A small contrastive audio-text model, trained from scratch: soap at rate 0.0013, 26041 training examples.
Rows from block 7 of the audio encoder of a small contrastive audio-text model, named by matrix and row number. Rows with one number belong to one channel. Each number is 128 + 32 x the weight over its row's rms, rounded and kept within 0 to 255. All counts start at 0.
Before each channel's rows are labels from the 100 clips, of 14976, where the channel reaches its highest value: "strongest on" is what is common among them. Only what is clearly more common there than usual is listed. The data: synthesised sound scenes: up to three everyday sounds over a background.
# convs0: first 3x3 conv (encoder.blocks.7.convs.0.weight, 256x256x3x3, each kernel summed), inputs 0-63
# convs1: second 3x3 conv (encoder.blocks.7.convs.1.weight, 256x256x3x3, transposed, each kernel summed), outputs 0-63

strongest on: quiet level; coughing; first sound: coughing; muffled (low-pass)
convs0.112 [225 130 167 174 144 122 155 124 160 149 148 107 138  83  79 157 127 137 138 127 124 108 144  81 133 154 105 112  77 126 117  93 162 137  91 154  89 148  88  67  94 117  79 150 127 111  64  92 144 179  89 171 106 169 126 134 100 117 116 134  95  89 144 106]
convs1.112 [140 171 192 136 147 111 163  67  94 120 131 119  73 142 174 138 149 109 131 157 132 125 140 115 171 176  68 120  92 152 134  66 128 118  86 171 143 114  91  99 152 105 141 132 130 115 128 129  71 101 138 116 143  76 128 145 151 165 103  77  86 151  76 100]

strongest on: number of sounds: 1; mooing; first sound: mooing
convs0.85 [146  53  59 115 116 144 134  74  80 133 107 114 173 104 147 107 110 122  82  72 156 115 135  66 121 143  85 140 165 145 110  83 137 199 108 167 105 140 151 170 112  99 102 127 106 140 118 150 140  74  80 129  85 173 107  92 134 163 132 164  68  56 163 103]
convs1.85 [ 94 104  77 209 124 136 108 131 110 222 119 108 170 130 119 159  96 164 129 124 102 100 191 121 120 157 119  68  87 127 116 142 161 134  94  87 118  95 153 125 150  89 103 161  86 158 106  82 116 100  70 164  77 117 162 156  99 127  74 117 146 138 149 127]

strongest on: barking; first sound: barking
convs0.110 [128 137  99 111  96 106 172  81 109  75  86  91  42 120 113 144 121 109 135 103 122 135 176 112  54 167 115 143  96 140 151 183  71 175 148 137 134  80 180 167 104 162 116 108 126 122 114 116 179 156  99 137  93  71 160  75  82 110 146 142 105 134 130 132]
convs1.110 [ 98 125 114 141 118  85  95 107 125  65  94  83  62 144 165 190 141  92  85  85 125 109 123 100  76 144 183 159 109 123 134 191 141  75  73 124 100  84 138 151 150 129 120 106  82  88  99 103 101 101 113 143 107 168  95 147  95  99 134 133 116 100 127 136]

strongest on: quiet level; number of sounds: 1; text has "noise"
convs0.131 [160 111 147 100 236 127 161 116 109 182 159 119 125 163 168 164 136  85 175 139 170  67 105 121  71 128 138 104  75 124 104 122 131 152 144 156 146 145  91  45 135  75 139 110 132 160 180 109 144 137  94 114 138 189  98  73 119 114 114 132  78  93 106 136]
convs1.131 [139 137 158 126 189 128 162 102 115 157 123 152 134 127 131 155 105 119 184 124 147 134  61 136 167 151 121  97 137 149 175 126 151 193 136 157 169  64 141 131 113  63 108 157 125 179 128 122  93  86 132 121  97 140 165 151 144 120 119 103 104 126 125 115]

strongest on: spray hiss; first sound: spray hiss; zipper
convs0.130 [196 132 143 100  91 109 152  79 127 182 134 170 163  98 176 105  74 155 143 112 176 140 131 160 115 125 127  85 109 129 144 165 137 102 154 126 108 161 132  85 155 150  96 127 102 141 118 141 168 117 162 109  75  89 126 130 124  66 155  95 121 130 151 170]
convs1.130 [130 146  92 148 126 139 180 141 156 154 177 117 189 171 192 165 130 106  94 120 165 154 165 172 111 114 161 131 129 133 158 156 104 202 139 177 125 156 151 168 143 150 164 126 110 127  94 160 125  92 151 120 122 159 125 167 134  99 103 137 161 116 161 112]

strongest on: quiet level
convs0.255 [155 141  95  93 161 109 168 119  79  88 144  75 120 159 171 112 178 135 164 174  66  88  71 146  89 152 137 113 128  67 117 162 118 140  78 118 181 173 112  83  92 157 116 146 120 158 140 116 111 121  65  95 125  80 113 161 125  91 125 119 188 105 118 124]
convs1.255 [197 108  97 132 149 111 134 118  74 166 108 128 118 176 125 147 124 100 116 142 160 138  45 108  98 113 152 119 120 116  52 155  83 137 102  83 122 116 104 120 114 139 115 117 183 102 164 146 157 169 167 127  86 130 177 170 112 116 128 161 169 127 119 123]

strongest on: barking; first sound: barking
convs0.73 [120 150  92 127 152 130 110 121 186 123 234 170 159 170 133 132 127 149 159 140 112 106 114 144 133 154 118  40 127 146 148 175  66  83 145 165 153 154 135 197 128 100 142 157 126  91 139 136 146 129 122  89  64 110 141  72  86 114 117 188  95 150 129 100]
convs1.73 [111  99 142 137 143  79 139  79 111 135 234 150 121 130 152 102 149 185 122 158 182 115 153 138 130  99  49 105 125 121 232 156 119 114 157 131 125 173  74 155  92 187 119 117 106 114 130 106 152 108 138 166  94 147 136 137 146 149 108 116 124 161 102  92]

strongest on: number of sounds: 1; background: none; whoosh; first sound: whoosh
convs0.154 [103 100 168 165 154 104 139 131 121 121 196 162 144  99 123  96 150 174 140 130 157 174 126  75 108  61 170 107 144 132 115 110 172  88 153 191 127 143 152 131  87 134 153 125 116 125 137 183 105 114 156 120 104 158 137 173 104 123  90 110 132 176 139 159]
convs1.154 [136 138 110  99 178 149 165 136 132 130  82 133  77 205 146  64 162 116 110 119 213 151 128 155 105  61 184 180  74 151 158  56 185 131  84 128 149 157 131 166 145 160 139 107 176 143 123 130  48 109 140  87 137 130 140 151 126 157 116  91 152 183 155 212]

strongest on: barking; first sound: barking
convs0.89 [110 135 126 137  85 130  86 172 141 144  59 113  79 124 155 155  89 123 134 140 103 173  93  61 113 120  78 115 131 131 127  74 116 118  32 149 137  91 132 161  66 148 111 125 147  56 149 132 115 134  96  89 140  93 123 132  84 140 132 102  89  99  99 130]
convs1.89 [138 154 150 158 143 139 108 128 117 150 151 114  88 188 122 131 132 125 171 148  69 161 136 101 157 104 124 128  84 186 191 116  98 133 135  99  97 144 101 157 156 127 156 101 145 157 121 108 106 130 136 185 143 114 103  60 144 110 145 123 164  88 163  69]

strongest on: number of sounds: 1; explosion; first sound: explosion; church bell
convs0.24 [120 129 171 143 100 120 138 155 128 155 129 159  86 108 119 114 220 159 115 119  72 133  49 125 156 145 148 119  71 135 180 121 185 137 178  59 127 129 164 119 152 119 136 109 117 148 136 157 117  99 185 146 167  92 116 170 151 158 151 109 216  99 129 160]
convs1.24 [106 114 137 125 169 111 136 151 104 133 136 119 179 150 141 172 152 108  54 134 135  93  90 162 103 116 125 109 103 106  52  99 161 122 119 148 100  89 148 122 166 112  98 169 139 153 111 134 142 151  85 107 112 139 170 150 117 108 104 129 158 147 133 120]